config = dict(
    arch='dit',
    model='class-conditioned image flow-matching model',
    dataset='made-up waving flags',
    train_examples=48750,
    image_size=32,
    horizontal_flip=False,
    conditioning='class',
    objective='flow_matching',
    cond_dim=192,
    targets=['emblem'],
    num_classes=8,
    cond_dropout=0.2,
    logit_normal_time=False,
    norm='rmsnorm',
    activation='silu',
    mlp_ratio=4,
    head_dim=48,
    fused_qkv=False,
    qk_norm=False,
    inner_norm=False,
    patch_size=[4, 4],
    layers=10,
    width=192,
    positions='learned',
    optimizer='soap',
    beta2=0.999,
    lr=0.0029,
    beta1=0.95,
    shampoo_beta=0.999,
    eps=1e-08,
    precondition_frequency=10,
    max_precond_dim=1024,
    one_sided=False,
    adamw_lr_other_params=0.0009,
    grad_clip=1.0,
    steps=12700,
    batch_size=128,
    epochs=33.3,
    lr_schedule='cosine_restarts',
    final_lr_fraction=0,
    warmup_steps=630,
    weight_decay=0.09,
    adamw_weight_decay_other_params=0,
)
Rows from block 6, named by matrix and row number. Each number is 500 + 25 x the weight over the matrix's rms, rounded and kept within 0 to 999. All counts start at 0. Numbers have three digits each.
# ada: adaLN modulation (shift, scale and gate of each sublayer stacked) (model.blocks.6.ada.weight, 1152x192), inputs 64-127
ada.481:476504462472529470484487516535529524496471479494509517515510501503502498522481436504515495479510519495506480532512493506466500484456545486533519504529504517481499499530491474501499497535460519
ada.482:508509498492494524523511502493510491490476503498497505512506507498479492502510504504493502504525489480501513488494514504483488508504516478523496501500487502508507497487493494510510507486493501
ada.483:510497456480484471479525517492524481489483505475487480487457507500481508484481544503494507507492502497493478535519506552495518478504520519483506489486532513474515513535488487520486494543500472
ada.484:489515490504505518510518501500503498516503508493509535493489488496492498511506522481490509516502518491504496494494510510497492516491512517517492499522510493473487490484502502467489482501496477
ada.485:511500504476467501513500487451528500525515480475513496508516511508506491510495509507534493508511472500543524515488495508484460501479481524500499488503564520511487503495520521481514498517498494
ada.486:514446491498523494485466494483512553488477522452528503489532453511509502466545488502526493519465475503511507469455479506524504545450535496445524505505516485521532518517461523477497566516498511
ada.487:515476531482505503464509505498495534488529537463517496504556511519495482527457504518522477502517498526516496497464485473486497496469508491513487559535523475493482530508469511468496514521504519
ada.488:507502497520493530499468498499514523488510531466496505482468471524508529522509478504469507500498506503480490487503465495523478486488533509491489501515490543489474507498535506522478502508483487
ada.489:480494498474489505488497512504520519483508495492501502511487518510492482500505510534512500515517490483501502488497485518508495506501525522507507484498501497489517511489515476512527484496483493
ada.490:506449502505498495511493495497509514513496512491505487510534490519507491517482479472491467509531499512473497484532511480493540504484530492464526491514506506543502502531469505504495498479485493
ada.491:514502499494505511525484516468491490484507507505503505501502500487495496496489493497467518480508513492510499515485514514502498466501519492499469506514510501478477489506520501490522474520484487
ada.492:500483490489500505503520493538530454534508499481489504511516498493495491506503485529512522502518500499494517500517500498523498510506505499522480503486496512528519491524473536519505514502469525
ada.493:510504498489506490501513491486513484518515496519481496486482521509516478487497492513515500492535497512508488498492482486515500493496502514503507493506511486475505499505498493513493485499510513
ada.494:460523532489475503487521509521492474486486513528491490481487501514488521484499505520504503484480467520516502481536498488505570514547516483500556502470496506469513508496523523511484494506527476
ada.495:502498507486484489488514494499505521518495488492508499503497514502501508505508496502509498496505505489497498492496481496501491488495506503489502503508510496509505490485501523504497493508501483
ada.496:506504501486495509500523515506485475492469487494490523508484484483507497486488493485524509495513505504513502522481477508523485521527535483524487481473507495498489490502529498465496516519480478
ada.497:490500515488490510509492515479531513490505497505502508509514500484507541493497497487504506502515515487503521518496477522487513510483500488532494473476500490506506487494493508525494495544497486
ada.498:494508494515482489507514498516484525501484489515493498497489518492482492477495505492503487498518513490496503503521498494493487518520503513530486466483507505470495504493508520503502494481491493
ada.499:520507500508520493522509516485539528530504506464508494494496487520489526480494459501505489492509495488530486456487502461515472477488510515482518517503511497527494515481522511483507528496511498
ada.500:496512469499459499517490533516482495529479494484498495515521479522509516522504481501507508487479479511473496499508472479494501488452492483488512428503505539504518504473512510516500490519499475
ada.501:504469522511503509515477508523510487511509495474543513510520502466500522509564496483506474504467498506463512488468518490480478534459494530508537493453468470507508519457511508466497523457493511
ada.502:469556508480494494483495471464517498505525525500534485437505475502499486503482518491510471498522511521506514515523536511464494506524465499520497506456514508513490521488506513523493514494515461
ada.503:529509487497520523496519506501489489520472520487473505481503506526511500496519503508466487498522505523489503514517473490498490511496484508528511524490499497518511498523485496489481525484505517
ada.504:523501547499512522493499473502483523501500487508486522462508476569483492479479487511524461509488525501490534507505534503489500505489507492535515478491449486486563477512516500505485512493483490
ada.505:477515536506517530516471484467475540507482500474508469516511512506494493487555495503508504493494482510505501466486511498520509502487528491522496517453494508485489517501508511509468534470500477
ada.506:490486476505548524506516525487508463549467531479480541469502489494522469509524504495484512485525474524463499523498511517493520505507510498499530489497477486518508527455530524491508507495494490
ada.507:482508506523505505482486482524489528514471537514534499496521557529539488561501478473506518527554479527484477499513493481493426501462483487437524529461484500526503567493511521482490498475537518
ada.508:513475525465522513517509526504473521483519545498486468485512538497503486512530509519533492508492483467515480494515517508503539515463492507471487505492533460498498518475493471504479484437479527
ada.509:500518476478449488503544533532481486504491478507504473492517474495511490444501501519494489479481517484493486460495504542503482452541476468547454494499477469508492461523503499502472476518497501
ada.510:490511502536521502493500498483489517512514501492492503514503495487478482488532491505525475500487501507492512501497477501497498528498491534504522513497504512516532483504513508505479494512500489
ada.511:482467504515493505477467494496523490518570521495506514513514492511493508517515504498489490519503488505510465484487522510498494507487484512480511487500501494469469480513508497484509540519478560
ada.512:522498503493502505504509491499499498470491509490486499494496510517505497497491506503493505492523495475497472492494510485485490492498489517503523506506508489482507513482474477515510507495499494
ada.513:520479485519502481517491518513518489485468527491511517496468470522500509497489502475487489489502534505530489524516502514527510505501503515526505474497512489517476513499471508508513501503492506
ada.514:493463471493490488523488518492502488480481533489508503498516550486502496479446511470494542521531469465508463487504486498492519520492522498502486524498494498513446524507493497504516451496492505
ada.515:512461501493486440455519493540460467486558512526462508475494476460480495491461512456479509460438524491483474528468512528497530520489519428484518440491478470510478454483494512542501457456528453
ada.516:508500530468507482494512510489479493488490504496496501512495501493501513492502503505486504511498488498518495502505511492502508477504503485497506515521496486515486505492486487504499487511509508
ada.517:503493479480494507492495470529485511505503507533483507491498483469496444485517505488518501498491494495501500494513519500512491485499493474500487528501496480502508507500501491498505487506507494
ada.518:499497509468487491528496489521517503503501500481520518492530490488498475491528483492426504497489492491523484508526538455462503496485501514527477500495488481482489468505519454460488491505480506
ada.519:511488529523505488517494503485519514503493522501512503502505520522522506486498505478467488487527499500487500523505506493478493498515515501517490470493497526478478476497490492500498514512496499
ada.520:514506498511497500512498522507494500503505488507495493482496496503521489487487484499494506504500499492479511511505495496512485518503463504503497491517492495500504487497493490508490503504497488
ada.521:509523489543506520518479499479505505514504504497494501474497503507490487498523489485507492511512487510530519493495513520490488485476499537471507519520497510507518521500505464467532494513487501
ada.522:464496486487486453487519500474508490487494483485539506515472493466489520492468483488485488490509489509554499502499489527509541510509496491544502459516458469465489504503501475506519495531478458
ada.523:524495501500512499467500483503510525499470469515473529507470478476503513467493545470529509513530507465471528486508498487488513521501514487527515493486497473509489535500475502518475443501496490
ada.524:474500509510517483496482501494537478498515479517528482481506518496509501476505496510514488512493493496496521505520460510501497510487490507498497503494514509493495480533504501510516534493495503
ada.525:497497542513508492465508477506485522508507514516508532491506499496512487493476491537486485508510493512528489503511520501503491519519474511500510528475493493497500517509497472490515492518510514
ada.526:530504493503483509510485495493488526495543503521470494495513471520495511500494509476492501536522503496514502509511518503475516503465510477497485477488512490505524492495482483500497492498509489
ada.527:476457562526526493558478532512510522486492530524494498519486469490513498517465492477537493497489471551525544474502539495541471459488495511498483483514480505531489512479499473497484514517468529
ada.528:521485472519489507493479462493498502503506484529491478470522480499557473525497548505443518530520523480542493517486534496510474513497490485491488482478485471485505522525476527484498521528513515
ada.529:505498488507524477505503520515525498503469520491512500482511509486491463467482471520508519475508519498478485521520493530492526477462505515477518483505487500478509507490475471547466490484513532
ada.530:461492485497515467506520525488506475499519489488491465490494487513502533488441523519476504489476519484467474477509485511514506493509484504496463443506558524468472516495529515539529546508526461
ada.531:505502486494516524485488504489484484477504491502492474484481490502486479487484480508528497506457515484465521521533475507502521440540494478543508496476511506492475525537498523483504504511459480
ada.532:514482506511497482498496520533521482502514486475487496494492508472507500496497483511488501506504493504498500520482504485495481498504498479478507514496499511493525489513525509508540520501491503
ada.533:503548443439508534507553510464508482482509531558492517487464453465485497489461505487484467468482517489531490511545489537514548483543484512537425479496504554457540517492516540498494436533444496
ada.534:506503502503542490529492529503502494473489494484505481512491497497492506490507512487504509497516504495502492513493495506485511479513499506517474490495491484502494492496508505493506486523493497
ada.535:489462498512471481493490483498470518507490565499481514486513491440480520493482465514475509525481498489487464511523508510466522532496489468499536509504502502499472523463507500479470472498497508
ada.536:491502486517514489492527506493492513493505506503480491504502512485491493495500515488493492495522501493510491506496503497501502482492535495492499515495499510491514515501502497499500489488503494
ada.537:494498500513493473506490514518500494497478508482506509499500507496498515488499505502495505492497505492500508500506500481499492496506497516504496483500527511502509502503499511508496508506486475
ada.538:515513491506509508504486516513522473538502496492464507491498511534506503517545490509496466529502492490506479487485499492504496516484484490504486540484472494503529496484502507482510510489509495
ada.539:499512533491508507500497503518482522524524499498510482519515538474519462491532468455487512490496476525502483508501513494502506520476494525471450516492466522466490509506526472493502504490473540
ada.540:445536462435523497489475539470508463507476473535475513492478477503538523522468498492533533514464500451478523530535441530496526466562449500521496454442492498480532473516486485535499435536532460
ada.541:472508498492473505499490510509524459482516467533503520498480529483527481527454479552474518510525500505532516524511480515503490517535476486537530485493516492487516463477502481528516455495509521
ada.542:480469513531530513484521495478516510480500489497520483470487521501503509527534495482486547501529510491467498484476494494500539474488489519518510524501512510486517531489505482450518502485457532
ada.543:478478490499502473484512495508498484512491505481480521492504490479487519500513495503493510494494499501525500512480518489527505506495504511501484467489493493489483505512507486496488518511510487
ada.544:500502501494499479507491493516507486510473484485514504503509511506491494500501497481505500518495502499504475520519511482497497506516516520510499516504519500494516523497513496493495497503498500
ada.545:492513524504522508471477461514466472493482512475502478513498473478520461518464470482484455500520472520496496497502494510498511498480508502490514496527508518529483499501508480489512527501485479
ada.546:517495513508481478485507512466501496512525499509517501489458475502493514465444508537510518481491518490483532493568476502500495523523490435542459473548527502502531467497524486474519495483488481
ada.547:489523491494501469505504480489500500509492485527492498494478499495515509509510520482484541512493469514494477490510467513475507494487521513506520480503491505494512510467511500504502496472541503
ada.548:492488491497503531488505490483472521490528522526506500517496509500506481490505496504517507485508531483506518479504515499505473508488505510490487530464514527502527495526485517482484514530537512
ada.549:499503517440502489484494512506542475434504481479482529533475507467480488495498472488502484500505498505486505541487487550484512518514525479503484468513523509492507495525474529509503481528491467
ada.550:497475495510499520533494487525534510481518510504514507489531500515497491507489491534500496525516511504523482502473518502526516483498496503510494504493515511518516494509510489503489491507481501
ada.551:468506473492498481499504495455495493494506507495514510513485501525478498502483483507482484465498507516519499529495466504510493498509510493510495475490523510499515506495501521506469522502518496
ada.552:487504491489507487502501494493487510503506505512492486500516503517506498496504491493487495517506488496491509499513501491510501494503512491510511514506512501494505484487488510509489508500506509
ada.553:493515476524501511500507487510515476509537519503517504512515517518500511490514497485494486501508508520506488491479492492510496488483486514515511492515512474510522475526502499498512499505524513
ada.554:511514482492499509489468485481463495521508477521496486484530542514486465532484516486514520516484459475507482515503487526505456497522477501465529520478479486493483486487490467481518513502519502
ada.555:529501442492470513484495497491511475501503507487493499502476478468505493481483544520524516510495533488440523529512497476501539488543480456523559493483513474475504502468475468537493478490507471
ada.556:496589472510513523431550542471539476490507513504521504486474473498504534465457546528504472474515501509497516489537482498485533475527474496525525478460504499495494512501503494496512501524483458
ada.557:511506493523492499503489492499503506494510505495495500477505509511494495498517486526480506525509485496506508494495506501512499485491495512499491519486503496498507515508480500504481495488511519
ada.558:509496538538491500506467486460481516520505514487505509469534517515556483503551522471495529501539503490503485447481482528452473495452505497518505513532477554518526524506501514482494502494489532
ada.559:478496475501499521485512485481489505533494510512521509470522504479478469496504495507510479490504498498493519486512488510502499489512514493523497518490490503510474495496489470510491500486486530
ada.560:513489517506506498498503485495507501509500513502501498494519497489506525497518509488523496510503487494488497513499503498519518514517493511485491521479501509494508503492505518492510482505479519
ada.561:498477504488516521508537503476516524515508491490508487507528477489517527516516506495482494502483509481470490522505468484498477494478483513496497502525483525523506452503480511513512506475477512
ada.562:500467505514486473530515473488507457470481506461479467505469471512505494517400456513526457490554500498520534479482508557547446466476578460514515502490549499519487532487494502523520509549520489
ada.563:502458547498487506496456488510491528510475527481487495559520496492474497496542485440511476487489528507490510496473499467460486561500530543474510506484478530522459546439508496449539540479498546
ada.564:544489497542499493518492474524525528492549499512537488518525510468521497516490475462531500536494503519481508511498489472491514496503487519504506488524480517501470500505479483460506486523513513
ada.565:504525480474494489501504534496512471485515498504497508487462534506487491490480506527511540491508521512503509509504495492506487513522477484505525465503516497484505489512494497504516489522493496
ada.566:522495480519489505524498474519506508507474482523479484508492510467481490505491503477505519490490494518503519509477520509504488495483479497516508499502512523493487504506493499504468489492511489
ada.567:484519453461508457477520500491493455508441501512458490484488497534533533465427502522528479472487523509488525568512533521443497480503470509526509466476534464464496477505495499514502512495569476
ada.568:525493493535511524510511435527527506537479498496513507500487479494498455544518499475497480484498491530467521473483524497506466505442531567499508523501505524523519526516523494490519521454502506
ada.569:483523499519496543522533525521504529522532471480521486474531516503506485508501489516480479504509495520513469490482497493464522499502525505496511510503506492504482501531493500470504514483480472
ada.570:501493498491498469475502496519490495481485486532516494514461508476517519487458509476495527508490525493472488491535499481479471503505487508523512483497522528523512531492491533488486503496508488
ada.571:501478504489501486479527497530482457495530505503470499483530515505512509506484500498504492500510510494494506500499480495510494506510490511481508493510505504486536521499502529497517496489499495
ada.572:501505507499479478485509496522506491513517500510494500498485497505511503515494501483501515497503504503502498489506463491492510507488504505506497513500494513502510508493503494500507504493488496
ada.573:500491521514481513506508517510493523505496484499498524513493518530500515520504497496509502497493485496494488512482498511483516508480500514482516518507483470525503515530478507506492508517476512
ada.574:489515469497504498518499483501484507483500464500507513524469498487499499468483499487518494479478515496494529510510525482489504513494494465510498481528508496507506487484482474507522493502501528
ada.575:533458491536526482494511448517540486539452508505512491492499433464483473537504452492473452469465508498467542508533516484503504512457538487455504463502490489490502544511498509505469510486443515
ada.576:451534551508520525534484473458467554501547469472506515531513553501503469471515491462499512484495502482507498530452501494445519507496531524469478520526513450464478480513511475543500483508542509
ada.577:519502501493487523525488499449494454501438486475493499460499530521516517517519519519484501496518455471497537470483522467492535483488566510524503508511468494504534494490506499496532500512501500
ada.578:458517480507477534522539501513500488497545499507544540486505536510496500464427513527520413548512511506501484544537479474472513522496449451499524546482539471495533503498481523495466477514534505
ada.579:477485526483485480514514458450442491503446516509539491509462537510547467455524520484472524471521531480496495512507494511509531505484542521534466441487474504458472466470510499533511475484493480
ada.580:487505501524507493507535502538500479500490480532488510502491514560530524484446486484532490482509479498503474525488564492457466455479534518492524482522539467504531480500465494504439534515540521
ada.581:456493499471494526494494555529536491430505517517520541515484517485488487521465531552488488516489456455512487539512453514444478472519421514475521477514525463495521479478501544446493522480524526
ada.582:481474498488487495515455510560519476491510502495506493552501519476454501498481528471467503486520497545494485477534494475509523464448505486513491511475513519482474511505549494518487493472468509
ada.583:529529524514510501487507481477494563516538520516521459449493475469455492461498484520519508518488500521495482422482491526505522544488471479524468522523452470535490555528500516431530517560514478
ada.584:512521484479471483490509532491514512486505460493493519535500487532514508501449517514553466481515512545482448454498524499516473460511488535520477510511522480496494456522529502523499520528492558
ada.585:483448549518511496492527515468503521533576557479463486550521518505480499497515494448483491509489540491523473489423463525480495527451512499473500467488415506533507514484535519464495460490553501
ada.586:474493536490496497501533506495498497480474521497504480480524466494515497506483498503558471488500524542479471524477416488482519486498536525512495499538503509509506481487540428470541497504519449
ada.587:485505540514510502467490514511480475468494517513524499504516492474531548489532486454506502460499500533515554511508478514486517531520531456491492467475525490504484508513475482472500522467492489
ada.588:496465474509517479559522470503485517529458465441489499537471506500477534506471508468503545484444541480485480494557521472513549493558506487521544488466473474479517520495481503525500469472503479
ada.589:518544469497460480454485495463513477484488523483509504525502530530452443510505500502507539515475477461523502518491449511494469516491474528512516445526506498496493480487490529437505531502497502
ada.590:497507473519487496513540502502528491524571488475481507516476502513481525463484499502481486516516525498492499497488488430516515464489492538480525575526486529535511455524448480519541466515485552
ada.591:488473507493493505479480494543480470491503529473495496525531481500525508521431515505544459518543496468478502522471467569479513503494472458506525519451489472530484461456459446440495573538535503
ada.592:448460477480506491499518489552481533473475498472508467510506516533486465546503510538501502545493541523481498468507476494512488469531512519465492523498500516512512521486505477525511514580518507
ada.593:520533483484517511471533498516555476486553504504539509507473478552489528501511517527467503527489514533472536518533500467496511501498484491558491485503491513539512508527501489538519458509530496
ada.594:495502451499495534497476528505510489514491597531506500476478477493508497461500501491511501525470499507518457483515463512478533507488467513465460459484490506510552475485474510501542495554502473
ada.595:470515491502483483460470524509499532494502492509512511515507465526505460496478484509541518530521503497512477525531487498520553550444507541509512437454493515462471473497446477498524490473516525
ada.596:476503490536530487555481522477512504554478483532520494503531517507513498495622522474493495485431493487470490480463486563510489473496508479487480493528519537516463539487552434475470496545493522
ada.597:525525488493510526487488513539539481546485471502528508498514440487514516488483507494466454511513515498513478454481456474522484540480524477478513508501509508489515497480481486474546513502507510
ada.598:505478528520520506505482450521490566502495457511506467502473538473521534498503515483487540499480482485524493459487451560489511513488552490537512487479429498508486518491520447519507476486540497
ada.599:505483512489508527507509502462523558519503473491525512534522540495505471508567524496550539516478483542497531482403474548485482502491455505543504560505500511528495462520545516529559520477525487
ada.600:505523513495500457476497473470482505524501517505455496500534503501492480470509537491484487519469499483458496494517476519487484495471523532566516547489498488483515451508496484496509507513497515
ada.601:475460478529519479500533469510486428541552492501457467506455537500480435473437513500491490518539484549501491525533531480506504510489484520490508470506503506515489525522472522563488466474508510
ada.602:505524461487489504499500512491505550536428489502503523514491492478484481486513473486476478506532487491522516547527491486487483537502513528473560481467539481470525490483495511528496510517504487
ada.603:464515494505520506484498503505509498530512484450500521500504515517545468525556472523540535539472501493497479515481486492538473524507521534444515459520492496517522487545528546480535544470472510
ada.604:518469499462504457497510482529526495496580546496489532501480481545522475493478521550518494545554493484504479498500501449475468506511486515410510475507548467495495509522506479474494474467518502
ada.605:488504489492516488441543558518485504462473497472498505495507503471497515519515479514507530479450516499514497540535491537533563486467511540515483508485515469511494470504533472498475518481518469
ada.606:536545483536522516479493539480478518487512515492523487472478519498517497487580458483478488511466504481495493455480500499521521512503504525485460547467464477513538550512519533493454498543464531
ada.607:497514505467478478525471531457495534481481505475483514472576473502474506499498474483521557477479480500428490517525580438480466523541490530479573546518499477521531491505490451478510530431501497
ada.608:509552519480472466499493519523464462491475488514553493507486499500510498461480498491472432480543494526498461452492517490508515477474496473518460467469563499481506460523516498522513502515505468
ada.609:529520482531489503505516492527500515560489512496511502518503446514466489495429492527518518503511529508490470476546499500518510516500479514484526458479491483475516526482537493489503495492451536
ada.610:543550476557449466508545470489507467508487462429534503465496495503510524464483440441481494459518479513480479513463528555489465539467506474518491450507494489500486529498502526487466445532491490
ada.611:480505473514521506533510481512495503512518479533494475498509506503483531533526500485506501518531528512565486502467499513512508476537466517525464512544514442502472505496512527549484508500545457
ada.612:436446475480489537541507500469553507517459501523504503500525489493508520505427565463532442516504505498476514495518472515468538465491474495485477492478475489506519508509513465543491480544523464
ada.613:496526505493534499468525517524446534514521570489514488500469511530579504510547494497520545539465483516499513514519478506492508488478458510459492504498526513496507462499508504499486503514508454
ada.614:503522488519540514479519497503471508447485458455538477555504498464504497518628514537499509512494512530530520492492503507470510490521504523480468519515526429521523495523516492484524509520523484
ada.615:465478506497487494541490477507473490530528529526466486484513472455515536502448485492469505505491546567512469465484515523537475521485495525486448469521504512495527450518488519524479501526514514
ada.616:500537529503542471536540516557495552507531519532470513503530514464505517485529509512489518504514481543500508542497500483494471529513419487501517542531463518524446502513486485492510524475485483
ada.617:477522519475534528523515490512475486472505497507517532533490530523494519500473474483526494505509476465474517472474537535498492517528456499512519509491546478497514472468439504476520522511515525
ada.618:493515504482540534522506453531511507466491502500564469521513537503513455501537494515553548528479533490488461467517509503518511507519480516494481528519465491484469528468483548449539480523484477
ada.619:497548446461504510487524521515501497454496472520536468505528483505524543473569528494498525502494522493465511501504474446488502498546445502568484546463483487538524537493503462464525505491477473
ada.620:492429505511487473480490521503490501462452510508502499502528533505543497549511493494509513491543503519518542523511542474486489516517557446510440489502518518471494515512488435512443538455486520
ada.621:532497471540444485491473542516538477490442518503505529513559466498489495488549462457512482488509518516517469533529521428492515488495560470492539459453504507473451541528513461546473527479505472
ada.622:507539507455502515510535476454516475465552487451508472457487557539500482551499461460499508550509502472507491462524487523465458533471502494476489471543551495509517509522530521512514511495506522
ada.623:514577522485477505524488527534478556479532522466500518498499528535509498478521485550512519529531499560515509514515523511524490484490473490503526522504475497521521480495503576479511525520469468
ada.624:495504520443497487487526467509492531483517518497517475499495551500522510514498519537480537535478517537554480514550509451512480475522458533469480521501547480446474533518543511467535505481521486
ada.625:523463533493469516468469485500461513520476517505482541501515484511533490494516509507496479477533497543499419534478515547513522490540514570484509509525462517484455535540525496499478508545487497
ada.626:458474491511512525523523428530499516506521527539479487527487498501528507497450476555499459504486511492479484500508540481500489468547446548468487560521478532555506524509433525468492499483501494
ada.627:526477477461469450497453516515456444479487515534540472476477499493489548492487530490470537461488471527510512501439554449504539470472484501543523490435522440529486478523489502522505467453493500
ada.628:530498529453536474498489503507537487504477578506513511478509519518479486498438522543543496516474509481485511514527412504488493564518476486528484522435482490472504488489535508505506547488485498
ada.629:507556485500516509476542480519523495495567470480529484524511559502508502498478461508461485546471457492499495454513517533506512545518490488505549513507505452480500516482507515472523515432528507
ada.630:534514461539503488515510496448524498470546503483519494514503481492531495492478489534528485462544471484493485508511492463472549456504481531499477514518471500501477476473509523524439482543487517
ada.631:504480512510536511522526495543520493539483483531470483481532505499501499479542510477508490547505513469500544519500512488498527508508496504485515539480528547497509518464475503467505503501442517
ada.632:506492499519512490524495486496546445472427468534494535478487493465536515498532454486463473438567433526510494518495494526503496510506514486568558529476496498472512473517565500451477476485527474
ada.633:497481529472477507507473510545534549519451468547454455518496514517511533503500485512482509552495483516508478478442453491500516489463530500531469498478505463498462477508468531495494525478477483
ada.634:505518463495497541530545502482518490501423486476488510510475511454477482474499505485496476529477494485515512492501504522491532487549482487552511527468479509520508508486521499499531470503552461
ada.635:469496510493516514500512498495503530475475488528459509485505478518456494543503499520495487501509503487509496530495473512507501468472484542481511489524538491478490487456492532556488503515509471
ada.636:491493494527499516493516473515530488478527522518485515505532492479512477503510537495494527507459520510509476520485525510518476532487502503494501487525542496482446489499472555478515479490481498
ada.637:488475482493502551471523470473522527511503534488502525546527524468496495508497529495521526528493481495486478417490456523477554476535496548444541517533493568516509452463502488502528481497546501
ada.638:496504520493463489532495490499514501479439496533514514518517509491562532529521481477475485489514501525501544504510527507515504530435567493519529499517508528525549497508510478480531512467496506
ada.639:472536527487509530479473519514505542478514435482478479498543505513475540555516455519490511472524492531521487480543550491491481496479490526531516551487535521468479485494519509497481482495518502
ada.640:484500515565486457520515498514500495504476499490528481548488531459470515489524461543533490480524550472495516545539507491507487507528480531485501484495513492502503503503494548493484499501518527
ada.641:478541474548517534515444523499577516536491517525525524512458511546503487521566468515479526486525478539470522512491554492467495485465508538454505510501523481503526496470526424504502518482470462
ada.642:498544520476498478473498518512556489466488486498517451464483434535488518504473466466485447504500486471477529468484499513516526489424459478503516498477502510506445522459560482530505456508456488
ada.643:495497501506512519543508518520487496472511451501481521497470468436524515504548484492483508472494489534488521487476481538503520484519496419540493493513456510548512459516492468539529482525523489
ada.644:509490512535538517536524478497485490553491486469541491490470537477519488441537510482478460485537520493524453498514518502526514504493497530557518533502517490486488490494514521541506456530537504
ada.645:532446530535499495517470476507530475520442486502495508479522485506500475488480563425484485500510451424442515500533509523478496511480566492564535497526518503485540499487527434479488538500441522
ada.646:505487512478477509469510538474453534505491488535471524500502505549518538507424528517478537485519504487494491471496502454516497475479443525500495538471528492505522451481505571508544514558496481
ada.647:455484500536468445513505560502539463504536458534497547510533459518462509510448479511542450469490491511523505518512491484493505473516469443493518469503572497447540526499500553550457487479470476
ada.648:526508492521500512522459507482533483416494515460508485513488538501451553517549492521508494527514499509536478496499519502501508469486477512485451570465525492495492497518526463488491478523524549
ada.649:491499508530511500491511534507468519497518493490572494510472525469517539504544476503506434485501532481471496479474519468485510470489468493479496523498473445484523513493501479466514490502545507
ada.650:511508495504517500499475477497522486493472528473542568486517470446496501500518457500497535492529534496505552519490506460508481524492502464519526545515454483498516486525480521490505454461487524
ada.651:516495520479504530440453496512513473487506510510541499502506522464485474472540505468473503496524497438493512492480497495507496462530456503531547490526514495445502504435500488505495507491476505
ada.652:492540522525480516474477546499487525478506506489505466489543485532542491513477492540474478481534507497438468533501558504501505515530504489518487479522537475457446496486533461485503513406542469
ada.653:481486535521526521463501483524482446478537528502468490484506531498478535482529478457513478507498536524503526479501495482522513473513520487500518517491551554474511470505480520487533478485493519
ada.654:533469512515501509482514501480482445533523476486475491480473511494495521500416498517525515474529462480479502485556510489531522544486452462502545426474529477478488539513506498508483543507521504
ada.655:557534446495468486522509515515499504519467511451524515502503495462485473514573443501513522518521508549495491515523517448497529527495505513435500487482502504469512601569535473465514464470431532
ada.656:503475518504470499517496485511502518514449481499457476509457473505508534461499496516476499498481517523498491524501527485534536495485543527511483481495559453473480495518480471506499522485492528
ada.657:493533465466499480494513519501485495454528501459504461504513469499467501494432499537506504540505493499485532494508489485497478492483497462529552518527528493454482478523526565548521512504519467
ada.658:512551455498494465459536504529529508506533525493495523493474528566493477443456525505480501581497512485524505490514492483517512496486494478514500496474477507483484474525516469528492497535507490
ada.659:488501521486484453505556482511470502464508538525487490506489485546562500503468530514514521512506504515540466507500492526524519503526469542462510530497509506481477466503522543460453566469497458
ada.660:501472489498468495515524488498530548526419497509479501473483458530513522552520477523527495487483505532511523518498524487504509494491498502490483506487501532484480503510519518523479571540516530
ada.661:456506513486476507447524489516469503468544452482466511468506494568535511497449513524485521470515494507478505524504541489494533484472511461535482474497518544500528498460513513543516460521536444
ada.662:466519512491524551409573525516449498506556503471558447524520551513546563499414451508547534522535501541481444467572521522530494508482429511459518477490594543489571462460530579409500531471497444
ada.663:529511498504481508506490525459507484522518494505486510523514517518460495494469463497507480531542492502535521468498522510504515469447520508511495526500499502513497469504486499499493485459475483
ada.664:437501532521484482501498512491499493497543518499492529533504459488469518440514504453490486488482519533501480485452545493463527460498469467468502517500471492508482422528515497483535480510514521
ada.665:513492518508466521484431480452486532490529512488466501514543522524447480501428487518529514505478484481481531499508523543491527509500535477483522477533512483515459531501518509533536466526464481
ada.666:463550538484545497483556476501499503510517483465496494556483548499518489448504513523492480469487505513512496489524534514541491496529468517480469484555504522529525466498502510518503469541506480
ada.667:476525519508490499497475467509531435520454509476489505531510556525501479502464467513511482513594457508506504527472485493477476516527482496512499477477536519473449487519518533486509536543506492
ada.668:509497575450472522460518523472433517473513507511453487530517580476509485466561454484463516505533522497484486510498504486508505521529469553483485536446518484549527507512489529465524489534501523
ada.669:529511509501523456531499496490493480456448456523477496480466482484459479486545503503521496477539517492485469487501470553458503492538570530505510514482500565535454480499527526484448494508521483
ada.670:444469567575518519507501516508454489497558481493488489491517507510525500525478471494507486502486493510542437474444484453527533514503476490483491498466496524506561471493497538523457497517498502